A small masked image model, trained from scratch.
Model: 13.4M parameters, 48-pixel images, encoder arch vit, encoder norm layernorm, encoder activation gelu_tanh, encoder patch size [4, 4], encoder layers 8, encoder width 384, decoder width 192, decoder layers 4.
Data: trained on rendered scenes of toy objects such as cars, trees, mugs and chairs, 48750 training examples.
Rows from block 0 of the decoder of a small masked image model, named by matrix and row number. Rows with one number belong to one neuron. Each number is 128 + 32 x the weight over its row's rms, rounded and kept within 0 to 255. All counts start at 0. Numbers have three digits each.
After each neuron's rows are labels from the 100 images, of 14848, where the neuron reaches its highest value: "top examples" is what is common among them; "colour at peak" is the nearest of a few named colours to the mean colour under the peak. Only what is clearly more common there than usual is listed. The data: rendered scenes of toy objects such as cars, trees, mugs and chairs.
# fc1: MLP up (decoder.0.mlp.fc1.weight, 576x192), inputs 96-191
# fc2: MLP down (decoder.0.mlp.fc2.weight, 192x576, transposed), outputs 96-191

fc1.321:139100111093156100161122124120153152150174108114115108151153107146097153126074142138151209124100056168126196078145158117109137155172090116118190108119113159138178122141113142118092182120126136183114089073119133082133162166106039114168113100139196136110184159149126171181125129164127136173
fc2.321:128151179119129093167124109121158161131127115096102150116118106151107153104125105070096125155173105115151162108098189174074078102157098189127039164140123091121087101107171147117130136135130117098159143150136121156197124132145146188156144149118090101174179109128089082202120133143115139090
top examples: trophy; bottle
colour at peak: grey

fc1.467:142119089081148114122105106122091132172133144113142057121118171127146112108136145136127105122164085111133164124170113136180202133106140141056190120100096145162097137163145112104113173066131129143137123095109118135064092230150150124178166106202118155142119144133107030179152159110136102157
fc2.467:172074093149142113115146150055133124103101125125215093096133167098173132216066110115136164146099117125140139119100159137145133112105131143120168114132113083112135076125122155135148140143143142119097113148203112120148081112187122132155103134144131139114148144110110141112111137128114177172
top examples: candle; lamp
colour at peak: grey

fc1.140:151126083123165128147115067128120104114140093099160058170142255150148126110128137126054095156144179105094119145116136107149106141073161097143111129085117075145115159108117069094101118070120119163157099122035116184086103128127141163110150088146129146173158111119179091162117123149105180150
fc2.140:151098123126157141081124101140095183125133136102101167144122143099168095140083138146114158156181111104142143147123239121114119089102116126088114116127121145062114120139121104145149137180181148180184194121068158006120153159136144139147158185116104112169066129181085154135136117125138113156
top examples: candle; largest object: candle; rocket; largest object: rocket
colour at peak: black

fc1.172:145093089139156086156101171097112087152139097111193152110141214165096148150102131098136169097129051115121116105145137138139148131118078111061140108134087192135102141169084154154050073135128180073100140133090068141148145137182070147095148132112102180107130138165124077129144165106117184129
fc2.172:133138107108187150174140091170003208080041142132165140137058150109076150179124126144180132088155163116140091145153111129159146199095142165082127064102155141114152117121108106103120105098120124117101170125132112136072168112155115166109098096119125122114070105069141140079147106036162128093
top examples: trophy; largest object: trophy
colour at peak: grey

fc1.311:117133129108174107094156140202184142068165157119152058064126154140107122130084126080160203153106089132174123136086133138106133061146103117183107124169089170106197131101129138163106114150128076139123070144117157147080085185115083148100122137152180093062118117090185116091116130173136106118
fc2.311:111160167147077092126104136136134138161163192140092110080121149166148188149130160094156102186077026099140136100044129141133127115146153198118078151127094143163115088143189163152126114205118088143174115118092154144132140118140136119166136141146099178101136070115148148179144146118155082089
top examples: umbrella
colour at peak: pink

fc1.543:124117143128113124141129090151113086091126093109102127150117122137100060106143147154166127130154106133122108177041134149127172169109134164079140119137116127139100111093162109125102090135199155105108137116200136138097152110133145133149116119132139085107128106137112179075145174130164166117
fc2.543:117147176068160117080127092134157144083134105147130144117121137111134121157108104132101120124150123059147124077151162055113130188131135121170123087137141137116151125073150152112096099111111115188143134153143131146103147139130119176172153122095109112176133172121135036087141156155090123107
top examples: umbrella
colour at peak: grey

fc1.31:124167111123184088068119144158135104093095116076083193150103102163076150160147120133127126177131108095188036150144115126140158097118116120194077132154086087119166085146103109103103114139200157134078137140162120128151084152086099130047098103142155109125158181160138106104164152149138168169
fc2.31:093147135112122130095117101149142158131153157145113155154162151248119145120103108084099168096121129083164188157167134049085182130152116137166117154151123095160159159156138149096094087116150160058159081165117126145108083159129090097107124059126129131132101041092113138156118132150159173105
top examples: bottle; largest object: bottle
colour at peak: pink; white

fc1.553:122155096149121144103062119114117210163134215140079142089105100096122098192152128045135157146156174157087148133129099152107132148134155120127173131155085112121153162150113100061165132119162121140187105147059122128107179107126129166180125102115141121131131153183138165103164149112133119087
fc2.553:086143071164085110094046107098143138104099164170120098118239108105163108135170112126129125100104108145152079157106137209107139127141073110100124075146128121136169124154135094107113144106138185124086133166101150161133158106097181119159105183153106096205119146111154189141128124160090140167
top examples: light from behind the scene
colour at peak: black

fc1.402:108157156144146097173099131091151109164164114137105137122144140204158117104137131180073118146141113147140137105166184099137061109143145166082102127197082094143114100130158107092116139151096117080128124154094145082153182139116139158140115133102134138122167148124126125096096125059168132109
fc2.402:137137082108093137153164157154093134125150080143158132115115157060109152097081146081158132127136199110105115154140070164119155132150057093150157115123118102106141134181094192138149119126136125185084149115106051132159099114128163130155167126159089115135112101126140130170166164145104112143
top examples: mushroom
colour at peak: grey

fc1.170:106151132139136142178134146129130116116135110141156091166126166161096103137150174199192116107124083065184163131085134143094174150111134130090090136140157121128098150125144114124092126107125124117160180094139130106103127130094146159101125063138122137095145089123050113097108198157163118118
fc2.170:087164170094148163142143086130136128105110133132161157109116133115148169192094113093123145097135165043089095115146166096122155131127104152122100120145179080109124143131138122127144077094118137132138176149146120145135120183141139130176109109120076173155119186113141102076162088167076098148
top examples: light from the left; barrel; largest object: barrel
colour at peak: black

fc1.526:125125103157124122122123173145173103097151099094133097124104158113071085118145133095092111133133144201121139136096068103121160128139114103127104130119134163133136108097127158164114140156115154119065092094119159162139119134141131098109161143138129093076183084165139113176150201122129133115
fc2.526:140119194132100106095117096114201135130156096174089143169104066114156109102132125131082140162185115145151160084132154086215082068107143158100157181129135144090129125137138135139080103171131111138209129120198142091154092129139099160140155116128129132101116097121114132122124135102145157164
top examples: pine; largest object: pine
colour at peak: brown

fc1.98:123120159130122147152149125160136087073143130122083132132105102155124142102107142090141083109203156085156121136109131142159156212143125151117114125152144130151121165079047165100188130136142137097133149083159099148088171131169108150109178100125162149085114125116112132155116109145017086127
fc2.98:166137143092155138167157103110135087129164121118141106152126136137128148157081145191163145172158071163135093139130120088150108162074188136143124161141083149085162065125139111150092106065079110138113060162124152062141118046074151084174110120087036089118133175108148128163086125061139145119
top examples: barrel; snowman; largest object: barrel; largest object: snowman
colour at peak: blue

fc1.334:127155119140171115086141087100110101040181147074146108114119116121089094172092100129143112162148095139107174160102144129151107119159116148108087140112142092121077100120120177097134054134144091085158107086069202142153029127043161111126138135105145178084160154141168125094132137102178216165
fc2.334:118187079140118081167080116138111114185121118137102112101056119142171171080130144152170081136161075117208085119104129171131170110115106173126191156111096132209169126147099119129156135142132073127102141128107141087109164146106125117108092154122201118097128079153142080107055150078128098104
top examples: count: three
colour at peak: pink; white

fc1.290:133113109142143087162181052110137157120167161084094091123122091165115118137142187110123127083148191126142166134150078101127168127054171205135084129094172127162072093191149127099169148113140099125105156128064141128110063151106134070105167185128192139136106141139133121151179111110135128131
fc2.290:111171173120073185108177169128063127087138139136090099161166101100160141098157106148157128133143114128092143099079126110106102119138153101163130172102052145140112117105084126144142052064139173114110084143137086103167141092150139093093138152157169101117056096164124087153086125121158125083
top examples: umbrella; largest object: umbrella
colour at peak: grey

fc1.263:128138118131155091118127160099147161128132075087088054109126214153090156087153169092091136164130086101165089178114133083157139136151146169159098135114138115093159132085160114086153112219116098151162130144134135083095125120116084125100150111117098124148114127133124153134160111119143130135
fc2.263:133127115085129130144150122062116174112128115127055089187104096109137133162179097158100117160096131109104094185105178166158145089119198135151070125104109155116143090157138111111120108215132093112154149071081209106129157119119084104140122090188124123138060128147171165172092157140071121141
top examples: bottle; largest object: bottle
colour at peak: grey

fc1.505:128128168142117162108088077086184128113093106163113138101189213174153139140087097082145128121143105139147102192144076146084126116212099178115164137133133104109136096123114140163133110125128127083135163138129072164162124160114093108097117138121158154155136142127180086117109159107160128133
fc2.505:090151072192140173129178099106103092142097105155115148200094071093119116186094174166136174133070170131095200151100102079169135113125124108135106135150130156085090102164116136108153086138144144143139126095119187061111117111162196215115165132099074091123185086107109223146127133107140137183
top examples: trophy; largest object: trophy
colour at peak: brown; black

fc1.289:119132120157127148178185137128099079095097138126187118142129137157145135149132114109193135128139130163177160125073104144099097151139173141149107128142165131138151115080138107088115160109144145100064131023125122160134132170173182110089106116123097114122117162125124205153035140116153131137
fc2.289:107065175131148149138109101094189117143119161199171150144133089126151193120070115073113125102124196091091101121176144126115147096138093104147123167149178116089111148184089135126195120119134160117163112131118110097118121136144075174144133139170061159094114147117100143125194083175132083153
top examples: mushroom
colour at peak: grey

fc1.39:116156162066132158098109143188079198094184081103105114184144183150086093149137098105149135102131147091151092115168130154101124109100104085181151138161068128108160125156102151132097162117113133115160110160164159095088135109107110100147120129092083128108146091141112143172099106153155112157
fc2.39:118112118172127134121111131135124113154096145093154143144109063148187120145107169151062122132076145156096111159170123143149139143140150148189109155160127131113159124136093130187139053162140156148146144134077187180111082100112162106143148130091100114139140145110131138135099168171080156100
top examples: trophy; largest object: trophy
colour at peak: black

fc1.149:137102136143142108147066128104118086143176106137130158082105139139112116090098188088131140195111141117150121128130164130101151070099104186206080119120137174084091102152124139113129134137172167145158184135168111155128156178179078148136112132155121102141106166096086110108104144152149121117
fc2.149:130167085184181101190146108082097078110071114131104118087110128121089142169150099173107149121104142153118120175132093090198145098114124153197127120175109099105119093110051104189074155104119123183148168117079106139105134115149128175151125143129115092119130091146147157118147093184188129145
top examples: count: three; blue object; its colour: blue
colour at peak: brown

fc1.519:125139114181087195097075096073189123153105135104076123136125098202146148169118146083101099080169166150127174160115143100135115041169103133106125136093190150108125112096111131084201128140167147046108151124171097125123116131148128147197079080135127142089096141118079125109056100163135139110
fc2.519:115078098083090111163135142176101143109130084195141112146122133165135111118169136084148124151114114134149107158136109177109071192151103164101136119099124108110101190131161117166141187091104131155046154084109197122174154050140181117116139166118106152101092162184123113163077086119141046100
top examples: light from the left
colour at peak: grey

fc1.441:119129185107110144180131132085152181081146121111116100118146169176168129089133142109105111109143058160105140079079158152120179125122090131136137133149130130090149160130092135161029144137079164143093190170103139166144119130115094175101211109115108207133121069126074144112101154121082118091
fc2.441:161122097159179150148113092128079106160105117109120142133112166118091130178127104107147135125123141136121143090171119147166226112193185088110174165097124168146134100132120107081128029143082100113158116108119144093181148115173106116105129102203119130164117152115167109100140115166101091110
top examples: barrel; largest object: barrel
colour at peak: brown

fc1.343:141126093155122131152102120175135107109134133116112147129060136148131091159167207111160091138098070136108156105137120116116121192171103157186137131095163137121109152130131132134100093098102185128119078132160138146090212102166159080079053171154114151074083153101162129165156097108137104140
fc2.343:064129133105140144172157098067128151181092064094094126104182134115102167139159148094192113126137168071148157148141150170137057154168140084095125122150158139091153097159123087085127140130142072148136084157166081136075089083151085140172089113140139140109079168090113098066121102102164172089
top examples: teal object; its colour: teal
colour at peak: cyan; blue

fc1.115:116176128074146117143114177101102139144129146133077157147184060145109112112179166126144154110146111124166132198107097125137156122072116165135118141153068101156184124083140137119092128152131124131178095147149079134082124130164164107154072148161046161091145173068077101170125093112123057123
fc2.115:101096128206134125161071155135142082099103129109107126077174119090134167146116130117136174093164096112135189118133104090154101124145152114088134162149159186121095102091120128076135133104193165157146139190100134127120146170132152125054107122112147153194081133119196096166075133067115074163
top examples: barrel; largest object: barrel
colour at peak: brown

fc1.418:146142099080104080162094101147128157140137128124122124170162146144111147045085166117166206069110077120206145152117141090089196096171122140176189132083092113124154117145205146124109138171177152099127093144113125074055146146154074066163172116152143145104097142099144162135099127130111102163
fc2.418:150121159129123151149126114047204119088150107123144122092233058104187165079150154117124158132155107130161169139121147155120177056118130136196082141147135077139155158157100104091129127136121118108123083105121146133184115155128159089164124150139116094192094105099144144156080162177081121097
top examples: bottle; largest object: bottle
colour at peak: grey

fc1.5:123131099155137131157124104110142141153087080139173111152126111129090104145108151112164131074120142141153074119118105140085218153131081127113128130138135125176088104108140133130099113089181170103106153130064141132082136126168110161114126116060112132155170123127145124109074169140151092136
fc2.5:141146168073154154106133100098130156059119169140177147132109150078147156145112057090120104137154159030168125120160183106117125156122109121170103116137115118120146144087134140118137113087087103150118119146137120128138097178122166136127148108151117170152153188114122089111161121099124142127
top examples: count: three
colour at peak: grey

fc1.515:154068129141150127153148126074138139214113115129141103130142117114115160194162179111149125143086100171146221105189116054147126196102129147101115119102168126180137116099134110160138143127075197146092154035149086151146154141213112142152132124097113169122152130135141099125177063129174163135
fc2.515:126180152100128134140111092149143079148131156121173091149087143108110048085185030114090135150131138185048101168074145193096112202146030101148134098153141153097119154136130133101128144087077060167148134127098128099148152126124106117096124154159149049131120117143152119130136170183099160097
top examples: red object; its colour: red; lamp; umbrella
colour at peak: brown

fc1.336:115145149081117099123115114136129182106148085133145114084165120084194172154092058133111124146136124082180162142060100155100085078101172136144160118168081066144182129139095127129144131187145163129117169092155130080134101190079113106139132163143102169149188084081161119122065133139102187106
fc2.336:059129121136138216123117146189078129104097095181095141153183109148121140106071133141119111102151138121159133163105068135105160130128137090121124126122206111113168123153126139172139118147108120087168110133119121102094180120218190078120124129152146092163150109208129113134115128197132134154
top examples: grey object; black object
colour at peak: black

fc1.110:126118126143158160136133111115097185130127082083169119127143114123176132123149122060099190122135109115147120131120114197107130145143071133120142135107196139093129121139120090118121087133083189167157106138144067079100013123087135149115156127139104071114098126112167116122143100159120087107
fc2.110:139132140083131125135132126101131120167157167147112092122164123163125129129114120113062158178095163131125159167121114146068073097151201146146144132074144177142203145143160134148147150154130081097094140081167132182090111166139144102168078159118084144200110141136145153089167187156154160118
top examples: teal object; its colour: teal
colour at peak: green

fc1.300:138117105140125161121072197136148160112181077182105070122174111156105098174116175120078139133157115142132155165126199135121125075123134090158108135102154145138131109170096168147108110144131178099147168158187196170122101120140135151128108148069169126094066080149136159170112139125103107162
fc2.300:129177144108144088096166121100098070085159139111098166157095128150145097140061124125168134116173129087112081137091161064153111196093095144134143146141095105126152129105144123109175128121153068093099161156115101162145106134103104121137137219146132162207096113134147142141085162122150121148
top examples: candle; largest object: candle; flower; snowman
colour at peak: brown

fc1.532:109154159129149115139139125065126093097109112163095121133079139137131157051174161153072101101175101104119117157153149131157129102149182134060164139156131112090104098139140094120094118080137171131116123137138134111110143131123149151097118122165185174152142097141126116116084097032140080111
fc2.532:140168112128113153096154083072131128135086161151161139165094129149112135136112137132117124147133134108092143222123163091073138130121164124074082171137175110107112136106142159124112160174166148174117166128078093183056115099113131064121094144167204157147161114105133169123101094066109105099
top examples: red object
colour at peak: brown

fc1.412:133123119178135109138132160112096099125138127122147108153150158137083118149141127103134067164142131151130173133153140139126099085157149172135068124141128143094123109128113112155143110101156167089056164113142056116086191127173086079117126158185149101115118166077102157155120134104123142135
fc2.412:139100163114087157130133140154116159161150161096138123085105131135084101095104044131130128092126127152137121146141092139123137160029070135146070097189130153126198169058147151179131049134074171133153106127074155108163111115136122106165069107174073161160126140150143192110109119156101136102
top examples: red object; its colour: red
colour at peak: brown

fc1.476:138127091119090107198144169052208155105121138089177113127194110162146125095125080107133132151115175074128120194129117121114145114141143128102119120110102136215144128124173147119099073129116097165113187116142080139087126163127123099144113105110111136103092104102085081189097158137150175131
fc2.476:111087132137086168118128142092135073151098156117149124113120134124161139124085130190087184103109160145146130157087192172139136097107131122092144117125162107104153166096077157173146114102171146125121122115123126111082067156153101140129153107151145108134174165086149084070148091128093185154
top examples: bottle; largest object: bottle; ice cream
colour at peak: black

fc1.484:122132163141105142133129149113117164160147137091122089098063103065119089191166140190131159143161174185097127145097131154111136118125173171136219133143133126121098147140071171169134082114147154095170120101124165109143125064110056118116161124165135159108111126184186074119093132128200121173
fc2.484:134151185147132150147096127112118156111097148098089115106134137085092219161168110106214132128079113152113069145126143104108088113094161119149177166122109106107112097121090134126106092125192044119050142098177177181143142113083115119165162149132118145117115164165146090138113099139126149112
top examples: light from behind the scene; umbrella
colour at peak: brown

fc1.345:123113173141160123152101115171163104175113089098170129076093184109119111101154178133058126142115151079205088108139106123099141181126118182065106124163148109138091127150159077078155114128114184075112079143101178121159171146107168161119111153076117106104106102121091170132153199110111148135
fc2.345:104079112129133160140154103103139105136137056134152080023116164184128161168138154101103167047127133131112149139148097148104111135180155131114067118144173164102159093074115097128138096113100161175157154135101136104136140122129085162129147112167072125138113198123153108113142106111154108176
top examples: teal object
colour at peak: brown

fc1.547:108135180157103140123128087160174150176157213108151114115123112133077090067146169111171124135119147161095174059104086129130170132122185167087235129166180068095117194147115155133157142141088111103161059080068117136163171148087093138143148162180143130108121126121069131164084134088166098106
fc2.547:135099152102156056168095166088166170082070094087114124092139128135183174149119159050100191128098156136098132116132100114122135095102128111217140195172086093159158129114120129093114141136133118134125115184133138135188121131144126101129126097140084181100172114094144177127142073172137133115
top examples: light from behind the scene; umbrella
colour at peak: black

fc1.292:134179160149152173140140162085149165081096080141158189070123184108116125138088073159117161146104120142107082160140162163142140149097149143130107199120140157108081088147111144118121095149156052189126119154138150156113171078141186177091163105061099096109048124112092153063181161108110107094
fc2.292:131097111150157090091173170065154119097206151121128139158168094106154131134121166140085140082131139115137181090115083159092131093109167136137112151143141155144168103072098092095090174067088116109167107099147114144139113155153109114139110136174113138079214079113128092178144178140132125135
top examples: light from behind the scene
colour at peak: brown

fc1.376:131127147080159149105121150159113196057072068139150118087157145141166126170092071199138128130118085106134094061132152127131149107157181165108120129125099161084123135163126105122101093104117104178139091119141115124149092166170092141144148142155122124096121099147116109189121103135160139080
fc2.376:161171115120117099206070099127120114211149171119080147184117068124121119126146171111089151133132184171112144178130176122095156131085144116093108083155096094135158129089114103121152139105133161127164107149119178088087145117117124107119141119119108138126076125166130137077152206139127146173
top examples: candle; largest object: candle
colour at peak: black

fc1.496:127141101167122134130080182135123148148133143114152079095139111097065055115133215160145142111177175129130096160173098155146193160106191090143128130123156106119154132148056158111110147144146166120203070141137130109094081080136159172126097124124120197086208161148111160104065158133109095119
fc2.496:117097129152147121147153141134099094091127126108138130146123109157103125166130151086146183104162076079082224138149151123143138064138193163157122149126146091139160138121145143085117162143149141100096138126150135173177127138122085061154149127111165148110124142081133091114117121136153115113
top examples: light from the left; tree; largest object: tree
colour at peak: brown

fc1.421:144123142092169157110130063086193132128151098156117151141151101138149075106094076094138155126162180175053129093143115139150161101161147087102109142068165172065102088121178155188130038158121155085136136105118191081138124135092177129129125127113139154150065116139072087086187070086139167090
fc2.421:144139146138133102114129130121095142098164130110149161152113159155152164155155089156136120190107152100109097109159176114163103101079137116097151109206140092130095084132143133128118140089112205112174132113131117134129061112173106183180119153119079105117177104139138142150128081132128127146
top examples: trophy; largest object: trophy
colour at peak: brown

fc1.85:123124152153100130118070160105138186095183174143182051137131050162129139193210136110169151154110155113123143130074158151083105157149182166123111116161110096138146125105165150144119131129077135081103162108177136094124142091166099195135091102166200165135109148101127140150129134047123057128
fc2.85:129137161057169146120144134152082119139105118136141165102060155167105125082088091125178112167102110111102172138187169087168113143177110217054095131087133105134095155153127075032092116141131097153152077110131063163093153127086156130062145145113088142132110121158071175194157140095129155123
top examples: barrel; largest object: barrel
colour at peak: black

fc1.52:117152109111111150119128195162134165119105088123101158128110181155117082114160160177099129157161081063146140155146057119141165113114168118072161138140102171150088139158112162144137122132115125167164043138163129114094119088165081125109112147152164079078167011113096046136137161109112149143
fc2.52:145127150055150121148188101143147130101148104093163077140121133080147148101096098076120127149150108121105126087132163129124193140105122081161144138143106133135132069097155169095136157091132139143125141137144116130177096163130107113125154067120088198140129133081134099096156123138168119126
top examples: trophy; largest object: trophy
colour at peak: black

fc1.108:138111150086167139163089081164155069079149135058144168186160171141146134105118116141128080075173130103116161072130126156113128125175123131108077127122110161110141141028132166124132163114129128117082152136126112147091103133121173115098138076133173114105178183134109120151110123139100150093
fc2.108:153118159093071100184137174132119110158093140149092094135127065126146159134073060117135146149126105150083101179145150099086108210147129164176176137142132114171138120141199117096123143189102120147137052175134137128082138101119150091091162098101124161070141055093106143086135154187203096130
top examples: candle; boat
colour at peak: grey

fc1.569:124181138126096113179136167173208148106105110088180090062093171176125101156125107167125107123132099124103141123063109132099168130105109138133147123169097168101190108127136138133176149156085104126107086173108140133073126120113142170143131083069042047149174158112069091133161139103134102074
fc2.569:167152148128105104111079105136080127170154122134138124140168151117137158102151200100076087142082116130121119143169181114190081120120171098128090116192129121050065141178106098157155107117188164165146166105115117161127169166065154096149152158111113113142078115158164201125049103115074120152
top examples: umbrella; mushroom; largest object: umbrella; largest object: mushroom
colour at peak: brown

fc1.121:133120116114112084125120091108176106119119124142136119079122133112090137124155101140154151164158152138148184109104113134128137070124191113155114128111129088147167134145116153073128114111163083121087128122127137168162111145000153194113123103060121149094124111133125035141133154045169134146
fc2.121:102130111163118133221110120105152157144177126019135094127118106138127091091119135172135072111155061134089112124139177119161180168073071120062106162094110158123132147099079115176132138059158077131129129083101128138112145139082166126093081087139107155146133160123132144132070142045117168135
top examples: count: three
colour at peak: grey

fc1.486:137114113127138125140120183082124169151101123089161128083136168160166113088154117179103157126144137146122086168099133114067104093166118127077127133116148111140143161126101129111164054110102181112164149120105081109101203095105174150144155166111096138005170132099172137086088161123122143105
fc2.486:136113116035144187123145098109137178083108143126158195138127171126124121090134173166168143137093101133070138154159129145137092219114094135089122166087117127088116173102110126123121201174113175083101146113147099080134090145168104142069094118088144123138134172106197096142086179118100051165
top examples: light from the left
colour at peak: grey

fc1.453:130134161115152093072152139121092124129113164105086114120166066106120107079162121128158197122192156118146143157147157052161193111109187136179139129131122068115154109125127102135094175153158144099090140141180133120175073080103141164179184138022084127097154146152108128064132075133109095194
fc2.453:137070150087163145060092073157180110112112113142166107074151149131124159076098138151161074149144160104122140111131103163161111140081116145120079163119191128134102153140155120097085181126173076160065085119118092148124100114112172093124103146117103132123146106098153151164181097153112140093
top examples: pine; boat; largest object: pine
colour at peak: grey

fc1.134:136125124077160100187178099131134082140143108129153141136129150160103111098119186067152132122124138142126187192089136152109139118163126133122097142069181150111135140120149115144165140053089143106140109154145137118162099075211169103112099139130118090089187138035141127207109106130165141076
fc2.134:134139118163054163124102209172092151051113096109098116134065077172129133142102080155116112174167129149137147145099126149114160137064143167113153088172064151118116139104157144134108089174150130134070133110165134151114131132097121103190178196175152120174122108085144137136162069111135146163
top examples: red object; orange object; its colour: red; its colour: orange
colour at peak: red; orange

fc1.570:145131136121153069162133112133158090148172114138164101167070052144108163131085194112140073084164134099113162128144176218135137160145121172140138135118082109101132134099187097121160115109082152105179140167097138121163095107181122109164106157128110130072172153052164103160066112110177097126
fc2.570:096129097181083150133123135150133113042135146141089129173104118107146099142142113125108175080114134114141096106178161150160095092082151193156112166125112156126094132153074124177146089138101127175142104137152173140083109139158107081155174059115181048171131160163106120144086147128121113152
top examples: red object; purple object
colour at peak: purple

fc1.433:110135146143174082176166106110175127153085087143096098114060120169144140142169127123063145158107062118131161120133150147176129123127121086112131131143179083130142113112086156124149097109120147125116088150132154139139094142111178172124091157135149104182131086094147141154139126138115109058
fc2.433:147121114107159151163155156098133128107170116140103147126115110145144157128151129106095086123152120131192123119110144136082125142083131104134091166074133130079146107116156112182118142182140201134155127134163055114075095127172211134131159135131117155182147073107106043142117110132187132107
top examples: light from the right
colour at peak: black